Rows from block 13 of a small image classifier, named by matrix and row number. Each number is 500 + 40 x the weight over its row's rms, rounded and kept within 0 to 999. All counts start at 0. Numbers have three digits each. After the name is the row's rms in percent of the matrix's.
After each channel's rows are labels from the 100 images, of 14976, where the channel reaches its highest value: "strongest on" is what is common among them. Only what is clearly more common there than usual is listed. The data: rendered dice on a table. In brackets: how many of the 100.
# pw: pointwise conv (model.blocks.13.pw.weight, 256x256x1x1), inputs 52-103

pw.219 095:494520499495512599496555491490430468522487509505508467523498468629526489548500469478505536548547471476512477477464489467446525499465457496477508499468468513
strongest on: five on top (87); total: 5 (68); dice: one (60)

pw.249 107:462542468431484480523526431497397550496487477514492465537525553521518460503465556495483461527512492552493461505490519550527504535505460490501496517499462494
strongest on: five on top (93); total: 6 (60); total: 5 (40)

pw.121 107:459456513556501559470506572517424542459486490451531530503497524470494461495469641499457477512493523414540549502442409485516515528491484531511467507499422491
strongest on: dice: three (100); six on top (99); five on top (67); total: 16 (37)

pw.149 101:505497546524500556573494558486428523450528461471489508481532485531575497517485503507415497536479503626485546522427439501475567489513541523494529482463432549
strongest on: dice: three (100); six on top (99); five on top (67); total: 16 (33)

pw.180 096:623460471502468502564473409419580593505455469533529457485491528529514540499410567502505478549522508540529464458489483469564504549483485485516506474500468467
strongest on: dice: three (89); six on top (82); total: 16 (27)

pw.119 105:494489498562527496474464550524534446507451498465503538537454463491519543448496468452632473492503470591504493512478517464491461489437551481450502472480520497
strongest on: dice: two (86); total: 4 (76); one on top (61)

pw.79 104:487523514467517477450519491447551479486477534517476521490563540371486518476328468522541506504538481475471485473479422518482501477489495491515471488500492509
strongest on: five on top (95); two on top (90); dice: two (83); total: 7 (82)

pw.95 102:530578455573457539407504485525505445522549497469504552492472503482506450539379510538488464502479421555508491454486452499557516469470540454498496494482484464
strongest on: one on top (79); six on top (68); dice: two (62); total: 7 (51)

pw.118 091:414462461526460468490471475458502507515502528423438420543483485505561439474471468513519469560503485549545555515465471480545539526537486498521516507478455503
strongest on: five on top (76); dice: two (68); total: 5 (45); total: 7 (35)

pw.245 095:444502515609490494468497521487484486515535503582511488526480496460510489483463589483577512533455502465443531420489495517502456509484537454499460518463485464
strongest on: dice: two (99); one on top (98); three on top (73); total: 4 (73)

pw.33 092:526561489504478514447550520527457504513510530599509510530507477480508503526539488493443583546618417506520502441492523451542495504410529522499563526491437487
strongest on: five on top (87); total: 6 (67); dice: two (64); total: 5 (33)

pw.107 101:488564472485512474485480458506526449534463531530478454474487516452524451561441518526473465508434479509396479502541462456509445531572564430514528497520483470
strongest on: five on top (92); total: 5 (52); total: 6 (46)

pw.214 101:470495468524516544455468562500462489515548527522474453529515440514506465493475500561502455504466506451600451467447449490551550433530476536522468514535490539
strongest on: five on top (82); dice: two (74); two on top (63); total: 7 (52)

pw.243 110:524533360464441455419546540474561515528524491447579505479542506378525477451505413421511467544540500492491524482507497442436590526425634477520490494487586487
strongest on: dice: three (100); six on top (99); five on top (70); total: 16 (41)

pw.216 094:470507557451508505498497496404582463427453482476521528501474503496529529519545521501518514459621457515524480533460478549497543600538487474492485532500501478
strongest on: five on top (75); dice: two (64); total: 5 (42); total: 6 (34)

pw.217 104:419435523577474506465512465578530492625524490440523478489437509539456452537509467500468450510471511515578500523474471499447487456546508469492504492502475426
strongest on: five on top (92); total: 5 (55); total: 6 (41)

pw.34 091:535546449479481515450467435453496470542488491485489572446534415602502481519517460557523533544580513440512491556494481480490468487507468537481513522507497521
strongest on: five on top (93); total: 5 (52); total: 6 (29)

pw.156 098:504546479515514459507447454425459540554470553515512502502510529457479496464473457469480551456461515511522509489420532549458470544507564496514465479494486509
strongest on: five on top (97); total: 6 (60); total: 5 (40)

pw.157 100:487491462464525475461476467517515535494467536577405481555467495523499560448476473418463411502456482521604527510518464506485460479512588505481540511472539538
strongest on: five on top (84); total: 5 (51); total: 6 (36)

pw.88 105:475504515485429464508452538495463457553520492580450509499590505566523500479531575516498460504496479314470499482488493449507500440531505449484533485501583542
strongest on: six on top (100); dice: three (100); five on top (69); total: 16 (37)

pw.226 094:541491480498491459463500542513444578500473475548559478463409467477477497495470391510526478433492463574485496457502504518545463486533502519519390501508515524
strongest on: dice: three (100); six on top (99); five on top (71); total: 16 (37)

pw.202 099:497518475416474474475567430471516483497508504488479493548501504534529483499528492584505498539534431437537463574497511504519555515474517476480541484463440463
strongest on: five on top (66); dice: one (63); total: 5 (39)

pw.10 095:442373497438510491512606537463505468483466567447474498596512536563496537499550495474506460537472503579485428456503507494519469526562470567484517451420478484
strongest on: dice: two (95); two on top (75); total: 7 (69); five on top (65)

pw.198 107:511484551573494484500511540430528502498534458441547503499552481464531486434482512446440529458550497508490523454513436436470524516460465485512526484523515490
strongest on: dice: three (100); six on top (99); five on top (67); total: 16 (38)

pw.20 105:511481542419528546558608474456514510480540461525491498483508518464510510481514439506523536494439473421593471501545515472477539482440431496536521538499529519
strongest on: one on top (97); dice: one (79); total: 1 (76)

pw.142 103:446475456500596493431456436534535522445439485473489457518600490443493491514483437474515543498571515538494518484506483559531500488465501501501519509500593516
strongest on: dice: three (100); six on top (73); total: 16 (29)

pw.192 102:498542525459551483449492515417460474455461520551514509535458498464489542485423537488490426512528510522428442539495534478555493484427460504491427523451499523
strongest on: five on top (91); total: 5 (56); total: 6 (42)

pw.53 093:526509480523570562484542509467464467471522493504501534444469548534539578453458449566524539520521495478475514473552456494464512521491553453490493477467471469
strongest on: dice: one (94); one on top (74); total: 1 (68)

pw.169 102:468503462487458485453481499501507545508498497447492488488467501519459515429561491478467496431590511493632482462534504480472507527492469546498512516511434469
strongest on: five on top (89); total: 5 (44); total: 7 (31)

pw.134 096:568465531488520478440504542498462487531534556551461502447560499571476482438543492481462505485528482483437487488486522493443496566481504465507517555510476507
strongest on: dice: two (98); five on top (67); two on top (67); total: 7 (61)

pw.187 092:490515495519530497435474544432498473460477477484503481479528487474507484447468512538467474523511506456476504469561509392474497578456513480470476476505464472
strongest on: five on top (87); total: 5 (52); total: 6 (39)

pw.102 089:508572462511459473511466523492519473622498452541540468520533472449527481465468443491524509572526494392529542520477469477549556478485527513541500455514527418
strongest on: five on top (92); total: 6 (75); dice: two (74); one on top (68)

pw.131 100:447533502438469486514522471466575481466475503482449479474499513484501472529459456456478480498464435544518499547489523410517519489417482489486414476490454394
strongest on: five on top (70); dice: one (66); total: 5 (65); total: 4 (28)

pw.124 093:475547481500525495479513445527612497459495515576516533475565480586584489616425593502532490534458502530460512493507558452463497519532530461475479496486567523
strongest on: dice: three (100); six on top (99); five on top (73); total: 16 (41)

pw.56 102:544436529489495438514605495472529536514494509514451467453492499570486482468532473529497539481523495425535510547539501476549480570583490509541471524500508526
strongest on: five on top (87); dice: two (72); two on top (66); total: 7 (54)

pw.133 105:549452466477510498498446547610497492524461476425527484552534481489461505495519408456531533462575510404571499485470502537567510451534499533480542522505480512
strongest on: five on top (83); dice: two (81); two on top (65); total: 7 (53)

pw.31 100:467472520518569508490429435440498522538552481533494501521521471477496552525529524479483523460541521570558517408531412464433504510493517466497577503466465529
strongest on: five on top (95); total: 5 (51); total: 6 (44)

pw.22 093:508595506413541567514553474528519500513461498493529529449486550569438505514455467486458475469510484504445503477486536494511518534570478510530490458478457465
strongest on: five on top (67); dice: two (66); total: 5 (60); total: 7 (28)

pw.17 114:475535486486534449541443585432516490543466533429509495517428486589447503484537479470492496506515497423506481497488532474544497443488483494493481518477434470
strongest on: dice: three (100); six on top (99); five on top (67); total: 16 (37)

pw.46 105:408522438538525508499450448510460500473433517462490460448597470445497440467483504464562513444519484527419502542491455518509496453569494490508536499509442472
strongest on: dice: two (80); total: 4 (60); total: 5 (27)

pw.251 101:511565547533463523488542571574555493545467495563440514565474488445480515496521488513473480553554487506568530497461492611477508477493485446516486520516482494
strongest on: five on top (94); total: 6 (67); one on top (64); dice: two (64)

pw.50 089:483497538517548527519479429503523480517446530500541509461460453427507509497509507464503490496489535432537503469472458397499418612502530516485524529505477509
strongest on: five on top (91); total: 6 (57); total: 5 (42)

pw.93 095:498484512526483529486479500427486478530464564432519459492479485479475517479532451482434487439497501533497539453499495437493522488428479528521512519497480506
strongest on: five on top (83); total: 5 (48); total: 7 (27)

pw.235 090:449508516526515480469524473645447462518516501456489526513582463450512483507416443494472478547482518465529525550473447448545461512463467507524494515513550443
strongest on: five on top (91); total: 6 (50); total: 5 (46)

pw.91 106:593448513513460493399540504513496445509542561496511472469545502474502496546501423548455491455519484595477492532464600530456578560496514470469406520495466516
strongest on: dice: two (100); one on top (93); total: 6 (54); total: 4 (45)

pw.210 098:439427539492449535553513555485442580463459465469531536475542496563518515488569569428472510527527500575547496511496400507484452507560517483507465467491481581
strongest on: six on top (100); dice: three (100); five on top (70); total: 16 (40)

pw.177 101:481473492506483443534419520548469502461481451506564544482455500515537559497502524533444486553456505502476515542537469501480490457604551550447471500469482563
strongest on: six on top (82); dice: three (76); total: 16 (28)

pw.170 094:495564472431459482488561409454514414483480483501521465519462443515490489586492515440488496525556481543489486535453399500448479455455500482520517519539464507
strongest on: five on top (75); total: 5 (75)

pw.248 101:507428514525541537541512421535436534533555488539446457479557478526493531557498450486567488459593526525542546590480433451487523526457589508481494490511519433
strongest on: dice: one (93); one on top (76); total: 1 (69)

pw.40 095:464520542524487484548500454484561591512518479449543543499489472501494499422512462450417490424436500504514475485501464508514476491472523481476497504507529649
strongest on: dice: three (100); six on top (99); five on top (70); total: 16 (39)

pw.191 107:516504513411464484450518445604433523471445507455532526462532541476475457549484510550539480507503510437558489515451541529556508471407495492499511512505447491
strongest on: dice: two (85); five on top (81); two on top (74); total: 7 (59)

pw.127 114:479439565501529547483463440483440453471435510549470504461525489437519507535496506481492527442467503471496534333445481499403481466526542500504539530522487479
strongest on: dice: one (76); total: 1 (35)

pw.82 108:399471503487518524512464562458508490488500533512492520552527455517497497340453548470517503486495498443526504504477433498498498467468468511510471484480533443
strongest on: six on top (100); dice: three (100); five on top (70); total: 16 (40)

pw.99 111:465531465512528542480552497538504531414525508607461486471594514497408464533545610420480514500533521517492448517485498492564484430506497488471508540498580507
strongest on: six on top (100); dice: three (100); five on top (71); total: 16 (41)

pw.27 095:450523507488488507583519468490579497587489505431492510530449547508437469528519510472448525510554520530533499557488455469454454457574514504483497514481510499
strongest on: five on top (90); total: 5 (49); total: 7 (35)

pw.30 112:515601539464494501530504530452450471600467499480479513489449497468511507485473482445497487533521505497596488440507498514495472496473464477509584527505485476
strongest on: five on top (91); total: 6 (72); dice: two (69); one on top (66)

pw.207 103:494517572588523501506473491447485494504501472487548494506652519456469497509427539456478443492534495479535500469529550527464488485591468488482485510511568545
strongest on: dice: three (100); six on top (99); five on top (69); total: 16 (36)

pw.49 096:487543529471509558481569580473504463516561527451502502461503503521471499491425438542501490516537524531502530459530489477479520462563505481468462490498516439
strongest on: five on top (92); dice: two (66); total: 7 (56); total: 5 (32)

pw.145 096:483571480474532504506550461518469479598496535501446422476457543437544524512484535524490492552433480573501494576512462485551499461438482484485523495494516501
strongest on: five on top (89); total: 6 (54); total: 5 (46)

pw.233 100:478547500542472471471399429536545492505530505605438493462520556426492527477501487540541523440548488527508492514536508506536482531468484514464561506515482451
strongest on: five on top (87); total: 6 (85); one on top (79); dice: two (79)

pw.55 101:515514514526479523451513586474548522483513505529443491471561496516521457502511525495448534513358495418507496505507505575562543416547516540502437494469560559
strongest on: dice: three (100); six on top (99); five on top (70); total: 16 (38)

pw.195 101:483429449461468492571527489446399449470546503550513496512473515453476479457480505492525476439462490569549494487494503524522478524476472453495514500506517463
strongest on: five on top (89); dice: two (62); total: 6 (50); total: 5 (37)

pw.44 091:442405531510498416503519525456528560510442490517482513505416523579469431500467500500456519510524468542562479486471535470566449613440489514481470501445527528
strongest on: dice: two (98); two on top (89); five on top (82); total: 7 (75)

pw.196 097:527472464535421524586621489433569512485512487463485486519510540517495540458471538575489514508453452496527496556464465465507544487451521497527480508490517418
strongest on: five on top (87); total: 5 (87); dice: one (87)

pw.186 103:452490464529518510479493462496618522457536563483486500506527518530518543414381434547500506535608507476427501479489476544492530490527541472464448475492496522
strongest on: five on top (99); dice: two (94); total: 7 (92); two on top (91)

pw.59 097:495466435535487471509490566491460486581521484560449506453469503540557470463527487496474516471504508437505539559491457578511502479570504428481542495497546500
strongest on: five on top (80); dice: two (76); total: 7 (36); total: 5 (33)

pw.8 108:498555417506541421502537535511535491490611470465462551491472510386524510465558518479538467520538486395521527518533518575436488498517545468487482492514479520
strongest on: five on top (90); total: 5 (58); total: 6 (32)

pw.154 102:503613504499477537526504515562441509556492468502531471494398532405505513474512532542500497543472495497519457457493473534470445436478483508493477467486500500
strongest on: five on top (88); total: 6 (50); total: 5 (46)

pw.247 106:519480427547539482485514511533525584469479509423498495467428430453560437600566466435470474502477498510503527504461543503513488474520534476525484481467400517
strongest on: dice: two (93); one on top (89); total: 4 (66); three on top (60)

pw.21 111:511468468497495484462531472489400460507472513489475496505481518482475499501456479666489508562600471409473455484449496477479561523504526480506532471471484456
strongest on: five on top (85); total: 5 (47); total: 7 (40)

pw.92 091:560619560468438488475589494491533436479478513516509484507503533547495505475511485500510555524465444507503502494470539449535546423553430483519475505470496481
strongest on: five on top (83); total: 5 (57); total: 6 (30)

pw.184 113:487494526593535476527511489580461516476490497483519502536524515495507506500526475491521400551510547551487490500511428452480480558514493526446523490497470483
strongest on: dice: two (97); total: 4 (58); total: 5 (42)

pw.152 096:496522518418456475529528515561526469577533349464497503504495523469563521602454505478505479498557519546581480487501487528503495467499462484487451453473493485
strongest on: five on top (94); total: 6 (55); total: 5 (45)

pw.250 105:404593475469521479514547448421561462486505521540482548508543535536509509520473540538521483586389473453461502484524377428504469462542545461482452502501462505
strongest on: five on top (98); total: 7 (49); total: 5 (48)

pw.138 102:433465493490455521467478555495522460489497525506523474528493461511540449437446561426477518547565457503481495507517448511471511446549521490444491506492456415
strongest on: six on top (100); dice: three (100); five on top (68); total: 16 (38)

pw.36 100:544452494489474519542492490529556551458524464462498538518402520504539501542467591523503485442450489622488491548479450516486508509518527466530478485476510486
strongest on: dice: three (100); six on top (99); five on top (66); total: 16 (33)

pw.64 104:501491460521506455493527598441506459483476481506543476453482486433483521492572569469495501496521501543589496486529537436482480480520501510468447534533509416
strongest on: six on top (100); dice: three (100); five on top (65); total: 16 (34)

pw.70 109:498484475498490474476487436508547468603617500523479514476499444528477508454546508462514509426498532500593528536517510548461520549575523471511509484529523542
strongest on: five on top (98); total: 6 (63); dice: two (63); one on top (61)

pw.106 110:448499485514482472499548499511567487451514480447506484515487511569510477492645449540534533469448490572445489473463504475478492568508481561527503502493484503
strongest on: dice: two (97); total: 7 (85); two on top (83); five on top (77)

pw.57 113:517463411439520503560451338460493538463522468459465521533622450467480573487520516415526485457518506461495549492520399503509473491553556464493509522487582559
strongest on: six on top (100); dice: three (100); five on top (73); total: 16 (43)

pw.140 102:443579502436455542561460456502467496521500502595490548404497481490463529466453519454522497479546539492542516513528475536458487441491518538495528478493494496
strongest on: five on top (93); total: 6 (52); total: 5 (46)

pw.240 093:447466489454536464460584555427497491479480510543597513463492475537478476527499475430482476517549464509525470545525477453486528494518444473445482494474474514
strongest on: five on top (81); total: 6 (51); total: 5 (48)

pw.242 102:514539509591494529515447501549483458530526509470455521543500504489439486383548508496552553470563496474516510497476507530491545570501510456516462467540446502
strongest on: five on top (62); total: 5 (48); total: 4 (34)

pw.189 092:524420507451475546459423537463479452446491580509493480557589482485457529422450470533470498406542465583554472548505556477465507609532501518492525458510504443
strongest on: dice: two (87); five on top (74); two on top (66); total: 7 (55)

pw.224 097:499477559511422526490528526495464585506474506502539518496469500535490447471444520490517514441495444476467494452574454487497461552501477506514482487513438534
strongest on: dice: three (100); six on top (99); five on top (67); total: 16 (39)

pw.220 110:508508546493562457491519578583516477486535510543561565507347486532490498407463536497486525508531451564467495507517491478427514505449475496549529511508493474
strongest on: dice: three (86); six on top (85); total: 16 (36); total: 17 (27)